Rows from block 5 of a small sound classifier, named by matrix and row number. Rows with one number belong to one channel. Each number is 128 + 32 x the weight over its row's rms, rounded and kept within 0 to 255. All counts start at 0. Numbers have three digits each. After the name is the row's rms in percent of the matrix's.
Before each channel's rows are labels from the 100 clips, of 14976, where the channel reaches its highest value: "responds to" is what is common among them. Only what is clearly more common there than usual is listed. The data: melodies that start on their tonic, played by one synthesised instrument.
# convs0: first width-11 conv (model.blocks.5.convs.0.weight, 160x160x11, each kernel summed), inputs 0-159
# convs1: second width-11 conv (model.blocks.5.convs.1.weight, 160x160x11, transposed, each kernel summed), outputs 0-159

responds to: saxophone-like
convs0.156 106:154168085125189198149132113113169161064129108129073178137114134053191125132173142143150098112135163097098115130116154148178128110128120112113104116123100062157199113150086132190111101130115129086129130096083151114152176108092116162115177187087141139159064207120127197087119158132099115162134140071120109074202085142186176060079117134126135127128114115139092098098092147157154152108143124127143096123130127118097124204114118126062137115122089114172154094139104139117111120106142112
convs1.156 094:120141114086171068185155135163103128143144120141095095080126075126125113168104136162165171106085104157132094089145110114164147083113123145136117146166154131123136080120074115139184098137036133137139120056133106076133128160108136119171094062108150119114139103057184114185122125101118076149137097143101099151184124109143115147144137146098154085094099145115097141121085106175176093074188119130047145070078122154228138157145144141099150107133159112176145120058112109103116114104129141

responds to: bass guitar-like; clipping
convs0.14 099:140096102061145164092129151139108183105130096091097128170091086097148095152102143096143128112137140107163172109141149116126176097175086099145185056152140137133056113145177153211126077082134128139099127114129147064094201143112170146086148072124098142098114107124097171083137141129128115223115103113101136068136129150078142129111102099147141145091150132164111122141155115076113173075154088135134125129127084079117161180099189114190146136153098084144112096106141149103114136115194165
convs1.14 107:112124159160085149147175150102096160123104114105083153151139130136074098151138139112100135207073102107064141157122178156113151146096119134132099129100123180097142178082190049080175142152204133100120163095082111149109123140113109155157135154138140133163095161090115136100183159183158174169136129110092102193156143127168142099100142119118134127093107107102087100126174110160111137121131142140116190188118154105097081143112156020203100109155140136138112163057133151134170132156150121

responds to: bell-like
convs0.146 098:116210165177166108059060115130152113059152090118148173117125123115069136094113099086165102176125093123151107119147132131157118117117107106093142156133162147118102119184128138104091131124095119138131118157158147095116131114138158132149110148115092128139086157132132181110151132150161129158082145170124152069152185112139169082118096112171152148116117171091067162136095187088141101103217056104096141102176168130154080094155091099109205161134098108123136128136112079070118058132089185
convs1.146 104:124123124143058119148090079099135126124136122139107116138112095109161163170166094130166120139139118120125120167137125113137149144070110138125097080143063105133096179255132132130112085153078126104113133193109056105125128123137123143121143148108133118086130102119100121126158182111120142140159104118138125134112120113070145107130117069130144093070090126049087140166069094155158105133132090141077123126245085142200125096146161187175114217121143136183090122128108132130085160120131132

responds to: bell-like
convs0.60 086:120165092105163094155098078166168156131170125119206158115138134124165129106121086130116164142084105114164140118092147065090144120190088083109147120120161132107160166154087138173195130146130131098121147051137133047094152126114153141135125059149131123159184121121125153181132122125108128115163173171194126082134210138105075145077134140134088170051079135117081104144089139161103156104125163125135123112154111076140131174127187062147093121116122100093142124156179100103124101123117181
convs1.60 090:124119198123098100128154143100190178112113111074114130118127120162148163158134135068093139127148118143081126209126172145142133153080104167190139083118181113085121097144121126084108124114183151088101151132116182101090104134126110124112168151132111133077141152160115092201153106113121093139101154106164084071082181158107157129143091143108109155130112111120103103194157104156103142161096104094109104102174077120045129077153094099146097121111126104214128132146180142055090133086152075

responds to: bass guitar-like; piano-like; thin (high-pass)
convs0.96 105:080082154136119157116127124108161129104100125182111120122120125146087130111135114133128130150104088162073142075126167156086100069096114100153155122145220106071136197128168113117149111070116094167103118159121111143122153108115178192162119097191199106169108093155111095190120129122103087110092165138135149172097130166055061096151137098132141082116113085152176110165159111077153126066143101168099136120146108150120132066163083094129152148099181101178138175086124141113160140182144138
convs1.96 100:102097177134091144128153102136140133133174091110145057103140195110151085091105101175167222123169166145129121144164094114105179123131150114122117230136129138174115157106142255155137134150131150177129092133187126166118159170140152179171133122130140154154128139176167106144125154108212106154163143128145126170107152177099133146128145150123136161139159111106177086079182121136126220121143109131098188188140100134123127134133152111137123084146140146160115148172137147143136158110133146

responds to: bell-like
convs0.63 131:127111102163083119107128078070127121182097127139142179131116163106108107108115046100082086177129108144138137142141073114108173091143143121135115166134106074136141099139106091116111138133109139036129085141093083147125192083102113092212066120172110173116129106127087134136146126121148102120110235136118101136091075102120202154081111124127130164130114100145144102149157134194088121118202099151181107168154093108118126166163119127075099135107103106105183129112156102079092140162120125
convs1.63 140:064121114100120145123144133089137118157124166125130181137121125145172088157116140088182155082114095143150119133185118127133091127115118099091131129132123134177103090152118107137118143117093082100145166142145107116147119116140107114058177124172091181074150113100129121139148044154184092088087057182096144069112128145147115106123078141120129140122135096145107169172085144138121117121119080155134067108124122139195098129086055194133118151114164114143089106135090147157106104000165065

responds to: clarinet-like; square lead
convs0.29 106:065172118175113144069123148090169115117202119124123125111137108083138173060140059091147095127156104147169154099161095140129113099081220122119126105171105141148109153109102129145099093255138129148138113127136143141159114151188140119161132120150154073168133106092119166083202142149076121156196136095064177077085123125156131123168109109113132145150145143174087110132114143135174145121075148158114145132139112137125127127167174150116133094128134118106160162138145138134199100135124179
convs1.29 090:167105137097085190150094129109173101114107081163096115235147163148182188113098180155104112100107096105145121074116165063141152169142132126146092123079156142092153129113130173186166143102111112077118082136128063149134104140153131128117156101138155144096101167124068154150067085102106130091170109135148128126161204129154112090126194154103093127113098131134170133102149178140118119121138131142147152110150106147145114191125131094079100158057085130103094140163108188072123174089101145

responds to: flute-like
convs0.101 102:080123143131104122126167137183160122137129222133088088193133119119127101110104085139167090148141099129137158130166118132077104174147116099133153154110166150152132131114146190133135064113144118071132132127108059129171144169103150076147127120104126109120109130155075152122115143125145100150112126119105145014092078181105121094178155060133171126155109122095232164161156141140165175097151155169140162139167118130114215096136109105106171159097172120104150159083105187120150137107140130
convs1.101 105:196103177111117138113138127119126064094119124141085132076144175109077144190104144129154141152126081166092145126111122088125166168110100199126192155172122106151155171133135190117142110135152126023146075170144132196158101225141092157151174127111127143146167130156174131127134109152119118107131125117075176072124141107144146123098122148137141109121106176122185150065179126167094128097170090136123126126148157105126135090142164102122077184110122057128105146122156103085137081138172158

responds to: pace: fast; trumpet-like; oboe-like
convs0.58 097:124147166086132165142135120134115149108151108109161115123161162133082138087187145136158126145194147105134153094167116144107099182144143255178151121149103074133086069196132165140111114111182079146107127115081160177131134171102118168126136118141152114165096125113106124112145102155118162183071050138190072131160146148140159103114114106171169117168090100143131112134163140141082120099141074156109058129172180152156135113050135179125146123113167100149094137155158093116137132126130146
convs1.58 096:088154120115138105108083143109153164160088154101190123157146163160155090142097121122116076121152095154111133171109129088152159077147147051179058104153106131111180125148150169120091097145072069202126118136113151158140176149123115122095127144128110085157077124107130098160132139184167134110163082086115163118186088121092095091142131146114099054134111079145166121113151072116155100160151132154087215088098093133135139080101150132132128145155150152173164055117204128107179136113142143

responds to: bass guitar-like
convs0.130 084:143096149137154200126177186119109123159143076067127167143157120149101111162084161093116139098120162143207124149103101113073092115131142155149155107130080105145112078161157145158206148122079168138135155156107075135122096109104067111104139106185112152078089127131129173129123091109114171132102151123193168177120120136096066137154062153123190168140138104138135108173108087193090210126126105122100159203133120094141107109113183099082113097151155118153148126149168131123085102128122096
convs1.130 100:085145123136229141175087118148141136144112136203099114165109095149084094122101171095146169154112148140093133130113138180066174130189116112114112111111094103105123170091174069141192173142145169154108127120112131126136119090136140029148127128140077143101127152093096160114132173131137140098217138149061122099127180043136143106084083184138113136127123153059091133163132120144160101094098114128114182182124094116108156105140150116132171135176160098092107150130105163161122128144136157

responds to: bass guitar-like
convs0.77 119:118151121083176097106148092121119138125116107157145125130089055084133126179155137121048166144109163082105132083084193109144095157117138107142153143146100140090197148103131160161208066116052178162181117145128114129151138097130106124145147118124194203122113133135135131141103143151075112100160118149122112122107129024105094084100102136160177130174132127190132108104105127117128117062095168121134121086074112115195146143099136115090152101151095147105174156077102191150115127107125146
convs1.77 096:066116098140136095158125097131120172140124140087050132121148082133149148131131138122163167118095084111165117103141186092149181131104142115108095132127153095152118125124215090082164147132145112089139129109142093122119069166135125079100127121070116105171081114100113138139097180122125101149103080108099171178145104158122159177104101148135121155183142129030123141118072096116222091135116091120114128140102122120118185094092165150168201139102093153145075156149092087124152077074068106

responds to: square lead
convs0.135 083:043158124135122142126107098106101167149138167130139160119157180117140166041128103123121161166125101162156145096128098162134102121130130098157180067141091118160136129077133099147129125165132136144100123127161087156164052157126191181179132095181104094122095155134131152174167109084146102053153165121164173143133101111151083153142085117095115128133096131195024080097121126139090095119157152108131189169109157117134095112202142100067122086133096111116139104160136114169182128136154118
convs1.135 092:096116124150142157099104127143202148158111144154176131178146095110111154124138135104165144086146130082196111120146173133110109128100137101172070139145143158117169158140118110135156110123086092089089085148121137122128137118146138100116127086131117057103068108143117137084214120130096080142099111053102119102109127144131080081121104139117142074117091122189190143141149169152103087132103101083168080186135152161081097129109134097140124163120123111172150093237144122049091184195123115

responds to: trumpet-like
convs0.126 096:131132149175209110193120151115139139151141113092144177161176077135102202141159089093154122127098087182108099113140110146169112156098125206119132177160126102114047066083096135142118144126119137096079149102065112126086102128109108154127179063135175108129131128137114114097089151086120158113139091056181135143156110108141131151131078129118147108132122127140133111163146088130134118104130126210096133122098104094128078140107255108170159162132128078171120092106135114120147134110120098
convs1.126 101:119139060100104161090087122086174144165108115118138069117126111187087040053122135084104106143135197104107088125153105114094102122168177085135116082101082108154102090130118118117089154119197112142047110166123161121141187109150127141118114149132136154109082056119055125118167132124195160113155115109139083138169121150138165148138131073110107126113139140108210145168144165148085114105142131115128132135082102142084123117096039095091120130096136128080160129144094131106100132101082119

responds to: saxophone-like
convs0.83 115:084123141121111132089155120104140117102140041103142024136078127128097077083145161062186120150166073101126149126238133106123111149153132164125115135127190122088115111125095140161116110131049110134076157043153130130140189116114154167189150149076168123117146117105122118151112125148113116114172124095114088114137099103068055130136122065121067118080118159122129151139131101102152148151151111122076153076141054138142124117117141160164153115141149131134158101136120105156086143166121116
convs1.83 099:180128174134201183137144116147106132140114070153128169108126175135158158154110136136140141171173102140102155159154085128166164144120092180117153127132126143111084199113195144133122125122089174158075166151137170123109140157115154206153149143096123096137129153149142158177146106119059096095130173116136146187120193160121082125104170111110147196130149142115187123129141096138126093139160138123136082172118175154203136192210161135102178148154159153186088116113088122098154125165157093

responds to: trumpet-like
convs0.80 088:157111174094147150131103102098145140157167153108137115114126086036102153125192115121099088126081208115093125141121121126077107128122059112139121131131131146118142091137066118192142150112153146076121105131137120109139145084090123096199095141153071117108151091069125124121106132108102129124087114124162112109080110113127152101130126150142091100141087061198085153158124182146080137133101093156143108202098055173142108177113158066109121220105129070130151116173149095127086110119148158
convs1.80 099:159137142139123148153204156164095137131129103149129059127170129146088212163147113141063163176154169149197119188076133156182096127168171188174186167089092116101090112139169156185152145160129138138071169082162136141131136148125159093144130134125124099170152091077154179134194071101144129163116066088157117125118107140147133131166181157090166141114169183150139099174120121129115090082107105139153168145118082094112134157129122118131153139159163087143073116146120137085155141120116143

responds to: flute-like
convs0.9 102:105158100128127154084050122128139115097095157169128068101109187145087148124115131116106112110154109165098136107124068111127116159131163077118153153138116221145148157126173166173113158115103101198070056128182080092221080113129100146124186159106095110173157147065140096076109118164129109122154080136115104113122195158106117137108186091122126107089128131146109183110117129116103131172133113098127115090127138120124111078140173140123138093126157149135078132208124108106129099083062118
convs1.9 095:118123160142101141137160158149152098129166182059158151144134129090115198142157142107158135086161086047167077123132112142094052134114178143121098143125113126131122123118078121141112175147048122110142157144060107122136117142162089160065110175151166141142117084117114113133170106058102116079135052150130139108110121114163174130166114109100140126077150112107111164147099156129162132119163131120059057119215183158143140169129150126151144171123132083103117161089100170193120135084135166

responds to: trumpet-like; saxophone-like
convs0.119 100:134144216135123109137107142111158168105110138085077125167076166099154145124160126139129193104162074126136112183165111102137059168226107088146151113115163081126195103148148142094156113071143111116141142078166145156122120099168078130090089142194123119193135178134127081138080115100104179104131091152117128179122176076117092171097147139098115134122133156139090132144196103109126130104117122132125096072099123046159167142148135142160123136134077140172132064119129125143082129095138099
convs1.119 104:137165055118179098102125076133145118148178120154117141024163107129074103174101121099131103121059159148144141103126135165130047097116151096093109116125036133146131136084083051095119156133150075138137110136091120119124122093135108200048140151182121173136130126150136137199122128097120080120094082148117133096066111155131149125111081190103166091091122131143102130151106089167084165150123125122105098154099104158154135123116161097132133098211137107084132143143153106106094132133112113

responds to: square lead; clarinet-like
convs0.142 133:196129093188146131080109174140144110067147062196133145164144093116152214171114130164152118125161114203112120106101126147091087116109167148125137104240148126111143137129129132125122103186112095120162038125113124082111115103185115163146110110133070115137116151123107083066108166127160181109094112090180065137108104136117113120127119123093136139144178165118085109146145112122152109097105105138092121108137111110113077089138145158118162197124161135082147153125099132109101114117042149
convs1.142 101:105121097128075133075095083114116112108131110105172073188111103151125211060148125136152106124109067068125092049124084108125121123112164067094135107087143153123128118108085084094138158095164105158127156095135138107105083119065120176128148163115140127084128145160148158117088142085161195169118085134136126140145082126123124138119095085143134116143128136130070083093090211133105160132166084185108152069104100163123173119114133165117155127143112140081197150198133106157158107146084097

responds to: square lead; sine tone
convs0.125 110:127164107128116160142158138113138101121080108116065084125151175142150144187105156169125143176151132159152136099073144172149087138178065172147131144130139138080140149138117134181143134138173081144168096069135085127151121130126172157164146077125115067071091157205062186166145138138150122105120129070137185111108123086146105148132155139139118086109173114125080165131134054138129167149067116150151096183092099093111148112088118156124161121123177126149109115230083162149140151182108142
convs1.125 094:132148106080068127168107136202137161162130083101097148138087091075102171110099128101152143128100116159122124147131080170081130120042174109069064089149064120186130125089077088132079093121091094119158131119135133157106068153160120152126138133105145116059133108163160107138112121132128070129125070158193119102116127132151139089121111139127130107148095116122130107151147081165146122088151210089198149104120119136124165106101129172116116157147168124154140028143068096109123150131181125

responds to: bowed string-like
convs0.137 105:097156121067112094126121126084095097116105160155161123082128165126135120136113103167155187101110146125102158118127096114116150157122103167126163186111136107111042142085122104183177110146108109112109108125095115154120083108093123147206142188119163153121144188091127080164108133139123131092134194102101191178086101095137171072097105119191131139109140080153137129052123089158091045074082159118158080119136120131139124105152138135151153106106118182148152171057141093060118089111109132
convs1.137 102:121135155130109079088146165165161156149118103133147105092131132143085074079132119126091151133129154123186096048106152098100130180114129131135144135135120106130097179150117133115106135112170077091148112223139172136123152154132163145128163125135193148075126071109171129089077180147140131157096122180114143079097150138129120152109146066110103114199117120142077148075163215107064170137109128124064120115167105102137088072180132099089134114090124138098109154176131097192131188125169153

responds to: trumpet-like
convs0.66 109:205143168152159123150121175105075103107166092129089180187153121135158146107145156065110111056149135084159127155101075160091107141183158102136123106079141159140090109204067117151120137097112136105137117119166114061135148126192166115099153094087067152118156111104114140119169117136178152130151137156108078150102097109116139160118121172167165142115162091097118117200143176092133178205101161148168173154146165134070125154139141072131147153143176089114135083147103164138123153137133166
convs1.66 108:131137120186065090096179128129137122121094126106145116086120114083140091077152148143048122086138154125014140173126083100078144081116140156101141116165118128139108028111091103127153106131175134095155152164182108149146114134138128071100139120120146123134156152144097201110149150098104156130118119165053153046082158114095084147105118124154156118115116104112077131174132136161135065114158124092133153122117080088080090151132118083151070141111172109135130154123135104066081090121137113

responds to: trumpet-like; saw pad
convs0.45 102:145118129132164092135166113094140172173130157124100178158100183129147090101173118188111146086136131079139119131116135098133099086119058175140165163134090123153165099151075112092121108115100145144170137096141149079124148110176123119159138125171097112095144099153087164099134082108114134126107160111107152088069087150109176145045104106108154129106143119181099041150104154181143179236129111069203058144141096144146163165124150137120117149162126099163106145154162103073110127128113092
convs1.45 102:100156117085065087106099089073128129098123175182085127085135058142134182120164155146122083134188145124110144167133130102124125150135142098085114125083144111135119103084109157088128150146112133108147139159194136145180121115197114075144148036143121126133158131125132105094142103158174128167095093132183110145089135127125122150168126157170133123161085122188065142122107170072137146077107123127185096174143070055146140111096102131126127124218182138143095163187125156115117167125166161

responds to: sine tone
convs0.153 099:087118123170142081161127131076142094149100124161129137145096139119093118146068148105105136162094092132147111134152139074101116169101118132186117103142129112136080117117167189156132109143175155192121152114124109145132167112143064170135106103141165147085157132183087117154179150068129133165127120146157112058146097106096098137103078101076104105218206158139099127101224095117118115164175117120122076149141179093135138092158125124152130112050113171165179110138072132138116093136186096
convs1.153 096:132101122127173095096126100112151116159156194151137169155146196152129156150155078109153150140109174102136093147147143161084114114096112136138114150124124111145108190081139101072094110175153137153102105158167155098159125081172121054115127045133136155101124148115189134115118150082133153110177174161115150154077098160137141102143199141136176168134081135155126177022125110163143129137107145130201128131155120092097130199074152138064138098091137142103104097168100130107101142139149204

responds to: clarinet-like; horn-like
convs0.110 137:145112154165146140142139146135150110118137146097057165134077107134137143131056068156156139129101130115172077134143116141115156132081149124105108132143059183128052120109133108122136149142255165121062120142119175095127123136101123151099135144103095132192121092172059125113174121166113098107131122103119120135082104136129128094174110104097115139116154098077141102165103164163110149176128109130192168192109152123133107152155202147190102091113137126089055102167145187134123115083132098
convs1.110 133:158110118127089138121176082122110167120127069148076107142126104172129119053136108156029168072038126124154070133146183143130155147132158172068104144162155115155106096144089107128064147106148107104050104157172051133156090109174116123086166141127112151095131070054112112127150131136136138121160132123064114111120130132110163120104123165136164103151139082163138088146078129119144123117129101091118107121116080120120112147154125097047140175100101112118076085104128157125080144084091112

responds to: bowed string-like; harpsichord-like
convs0.116 128:082160135100101128124162173140180106159124095131111102112119162134082163129152189083117115122195128139178120196087164094129165189134090131148116171113096137104132156097101070184102086133143128176124162143129099140092091112084131147123193132106130120162131137146174128152076118086143107080153120112081139156133106078044127166095158140143153103203105122139165134084117098158095094133103150164079067164102099101156105116198136099111127143100158183137094040180092159157106143140134132
convs1.116 121:121147161153096177135108132080115115150127089123126148113163106114110083154086140125090097121067100106164140119138127147107110113098097098120110104140064150151140120075100035182122109133202112203079164158133143068109076111097115129069117110086136159168097114190125110143118127122162125078121132144110131172099120088144104074114084157109108087186141131155014142119110152167110078119144132142146060116128097163177187146115197089174134140139123144106193150119128153164116138121138098

responds to: square lead
convs0.118 120:114105170144179151190101161160159152099114126136134145080194147115100129107137092107161169164149058117126116108099097181153116151104090097154139097191132137149110127121139156114131165174156168143159102126145125124109117163100126145153127041101068087100081093146146138097255148103133108086109105125117186139093085140139111124116104108098066107133099119129112109080126128106101166136147135115119147178161186130036101121172174100116107118093146153106088113170074125141179128173134170
convs1.118 116:124121079145131103115097096103122113112155101118063155205143062196120170167123132115128133128117170088117132136142096182167160133099219117145128073107114127152168112165149097076124077152160115152166132167154148140137100110139177161113090112112143095119125102152080141179167141147129128126091045100148131095176139121142133115081049123146172136103079176143119134099134182105124160160107138115237093146141109154088153123109156119082096110087126128143165135218097115105103146148128087

responds to: bell-like
convs0.129 147:114217174163072110104097147140156120132111123114139168105141119157116139089148101135131104142120152057168104168122165089162160146121107076068135153098138134107071150223149104114163142089122147117141122144145121098121139095096155117131126147106079146100136123080135127108150134125129168095108124157142182134171138075121131110091139146124143171106128143084069097111112130099171087086191146149119142137169107178103068093155121107129167223135068100122136133109126124106120090140093255
convs1.129 123:089100108127083138109084127146137109127109110117125227095138060136118088076122122114079047100104134092133100140075111133086132088081132050080083110099095141130131045255112094088111100121130096128135152139115134152132118063153112145122128098126166127097053072104164150137104103133147100125134103126150146162122086150109156116131096177122131120134131127111083090141118111122060148126096141117128111107146095145097181160114107108133165167106106130132081122094102110104113179111116084

responds to: bowed string-like; string section-like
convs0.141 076:165147077047127088141142097121186092098130127139173119150103167112159092125144137156162046107138076112184099129104142140084127118076121134094151128099123173169106115152108118174118117085136085126108131098127145175114143098083096109139131193077107075141126100113115146104104130171116111158127119112189177148140071154125132090077157084159169131209121117108108129015083145069173169121170134185143122121163118182112124109107145110134174152107097176129097137163101095138126131082163152
convs1.141 081:115141170131137121119139149147130122128103172105133146146134163111156056142074171118068178178152070158131108126132184122078145165067120102209108128149102096156131141182145068104102128145125102131151133103085129100116083138078090130081129097117126149129149133060125114149105118092057143130111151155120111126108096114066073158151140120158154091085095151140113140157150065125121081115151193061065173126146121034137146138215063134106131128115139095149145156104108083100109112117103153

responds to: flute-like
convs0.22 108:138147144095168154102111131135122086096108176131079143086204099110106098161120123192141211090100093142102127140120131135112155178119122075176179135088098191137078096125174138086153108117097105142118164088094110127143153104091115183088068148137149143169070116123105147176117131154170143119088123139179136067139114120094141098174129150137109116121150145164188100111118089146121152052118099100090175057109156124135116135170185167123111140118109209158070171142113131072101086118120122
convs1.22 098:129110123128096071121143123169069103130096173106113151120104062143113084142147144127255192110089087138141174129144090123178096098074165113133069143182113161150106134130129103086134208131145133134117109173141087113114094106139180145147134130135195167069102103108088182059163088178148133149111144159125174116147090140126137101122107149126127064149123120134142099145102157149092126154120111146174122076161105137140103136156083101111131127150143104132074142074074147097136168123169131

responds to: sine tone; oboe-like
convs0.21 104:139150159147151160227155200105152158168147126107112189108161106112087122027085138141135105134113142141143102101133148157133156156083152171155134099137181092169118112145133132108222141120136101071146139140102092095115137127128201119114124086129163119117069113099115150187120165119198141148161097080145129156141124105163107084131165092130097102145145114115136096132191197183138108167127128141176204139116174143092173115164130114126149164135147137093150156126081153066157159150122110
convs1.21 099:109145100071080068135045167138128133160112113092141086163137087119117095175133132141139134131166152141097155143124083109128125114167146112074132081157137103150127057136106123102111140176138126150144115134149121105113181136147093096122148057128137063154115093129092118056182128095067112192150087130109130115086076094115135094159042134111127057146096064180103144166102172139069163155126175181110066154075149104091114132153160136116138142121164136149152124106186134082137151137126155

responds to: clarinet-like; white noise; pink noise; trumpet-like
convs0.61 083:132183164100127119133114145142084181108098072110094102115158168127153138163132153096122107104153131121160193144135157160135083207094107104079170100223079122136196169127106129148111086135114156178100121153144156141148121078097075102148118178151134138165137125146163156112161151197100165130133122184149120122133146188073066103108125140099122113161105139147120149176178085122109132138104107135069127081174074172102083136154053112157125164172132109146148136182140195146143118101112158
convs1.61 088:064162096153180166114172097127141058117115162117139129116183148112106174068091127155160119131177160146120065153142101139090174140173158098160083092050171076122163096126109144171138202121092145140173160123068062117159162119120127142136142143128188138126181161104152146138081122119110166147151106126082142090112114155170140113137121130137177130088164155120127104145066114134147124144068140158071122113134156113190123167133157095141165152135141103144144113110118091181104052053103115

responds to: clarinet-like
convs0.120 107:069153121129152122046131091110169108136126134079129105144083134122115158078126143074140121153166102139166172108161108138114120131140133103154100076136163140132137142113095107173105142195081177214107146136117186098156172067185111088125207172188051118141090123135099165118136118178117098145176138096150096104112112073084138134151132105136156133107172097056081133167114136122156170102162118122138058141114125132114131128148210127156110074138161116167136117160126155076093112105097126
convs1.120 108:115124082137087102151118107082136143131118077134118128201111106125136164107167089133122106101107053090123132171130075084116095155130146105047040081179111073175129141067146157117144133088088151123040138170126128112135088102113088180098104133125114138174151158114120132100179142124125052122141082133111094177093150138134132172118108157130129115126097118116080086066080198116119153190138133115132067118091123122140114108160115140067122138115050096140088150113094138119119135095089118

responds to: bowed string-like
convs0.105 093:131076127081171080109105114120099158145125211115110133191093086112149097101204144092110138106163148086122100144112069170118187100128133117116116118051104140108180159135093144145139057131128171092144138138092138118124164116158153096216102164112122167123134149117127118137115108103085056094131137110098178144097158097125135097077074094136129133112069142107078137121119095127135091137129149079120082090076157163084096105100168082115181150073124099134136103109090107174123184087167098
convs1.105 088:157116167135089116194141149158123089094114144139070132077122125125127154168110073178143118110085107142197126089125150135169130130075112192115211121177147114152128135140087187150192131127105148085073188114109051142122084140127108142145126151109108127104228140112139136127103123109122090107084089138100130153094149118164180158157143120139139169168151136161112138126130052122120160117182133118125174103122090128192131137082141113143149118146161060142158166066104161094105062094109159

responds to: clarinet-like; square lead
convs0.71 094:046142092108151099141112111119155089154124178163126087152147141080126124131148105178139140139110129202106120174152094110075112155063141125118094140130108139118223136139135084086121179181209105125119113111166109141081043061161079126138121131120112118094168131104135088109192130149126073124168106098139150128093149102162098147094148090139147069162155149112118119127172137125142100047144116128159114184133083079152115091125160154185148133178106143109152166116150112169094082085112132
convs1.71 092:083184092150127113169114125174167132134138083115089142112129044145172182101132143112077118147145160106132117087090125137122095125175168102072112153120132136149132124133111146116111132129118133094152142126079153096115206188130150111156121165164188168137101146111146113122101093096128168105068087162162147093186111111139143123141194177140144150111078101104057182106034110110111106129141177188125068160165094087116111160174097089133130090098138140152131076164148096082178145116077134

responds to: clarinet-like
convs0.117 099:192151112206150128079116110203106100099151146131138091195174111112140205165137104147103123086153128197087073173110090151175114137100105097138133158135174108148084137119163121098159141204119153121157065136134112198127162085120138150170156145145079127111104118142097136119104100193166118090112138102211079084131131119115137100139155150121154096085128158154125153116148166125143106095133091171070140127137056132156077144120147186100103155155146112147123148065108161122147106111108165
convs1.117 092:081138138110111126166079119118103165147109118136107134123103099132093204078125144120178132110141146118024129044115114112117105131131147156133099115195073121168161108111081106170163068097070113161103124125063127166125150168142123161152117137131160152161143145228200083109119115151114090128106081138112117101114087150126075136089151116140133128149136178112078132173175212142111173117126118118080137080113095140124139116106110086138140177076146083088127139108089134127114106138060150

responds to: flute-like
convs0.121 159:201127098191045165153105139146151119127093092123140131160171121120087100148119176058150130135130112128145213145112143136088103137118098139099104103132153143057119122116214153193114119157116114102118134118160168082115124181204152104155149144085117123135143157109106123101148122134203133117061136143104094125131131125140115146160130085147086084032109113120059103127126109155140143083098130155132127120165139156113211144089161048142093097106094115132150118141130132163147166105171167
convs1.121 143:159137108126107176070207126116132126125128148135101063134123071104115102122128125068177134112086151118045169157122128130114130123111141187090087109120126132110159083099197101104100119084127128133154182088130119149130081075105132187122139160136135124080165111158191117135153124165091131142181142130104117135097111144114150159125086116145129201114156169103046095069154122112110114142092108131127124100083255111064112153094148148146120073112193134101136117150120122148147138164108106

responds to: trumpet-like
convs0.95 103:155123139106138139137148149132096135086094126089185082085086087162162071106109102163118143100163181135152119114116140115160083106176149205105149121094161141149107145169109179113107159139133126136019130202150148150122118111063130170140154092102174055165073085108114127140104118088103180162100064151124159087152145148094125144182126130080092129123154150119103083140115079122086127083116106095106092129152112117132129144108140154225159087157107141163137120146188097133140189115150105
convs1.95 092:125113090094158104138133151157132155179148119146188103098152148042125037190141096106158137139174087131115147146138127105102122187129163083120156121128121184179136088114176125119139189105176070167117118117152173157141207159090124068160184132149124157138146114098107169107153152115103172159100078112167142166147149147117107162085155119111103126101178106105196165125172116107135142126104158153149145219143156144152106184144124153113071164074169129112097114107109132157132106100127083

responds to: flute-like; bowed string-like
convs0.46 063:142198097047161198144103169111112175106136104138144163161114148156119101142142140113104149081159107110098072106106154117107092051085111132125161078090100166166092064144094140146155110119075153107159157093153112078143186105096108122095115157144132082079119121119160113146097125140153065141150119115066129089067144102097103191149073163157100102153110153152101081104164165058117121122160115128092120073139089104130127178134162131165119101048139115134139121107188111145118100115142087
convs1.46 088:143088149109135128118155170144113130132112156103146090111114119079093126081128137105146148110140130181134117139153114081153111137023144122220207162106146044135106121118174136132094147145135124114112132140125130143135071147143154127144120204141149118125157141081086148154142137142104124138177117177144186173121160124169150151127108120097141144114128109117160105160185128149111123114129152182091184090117150111139111130141125218226104138105156177123088126035118141143159079114188203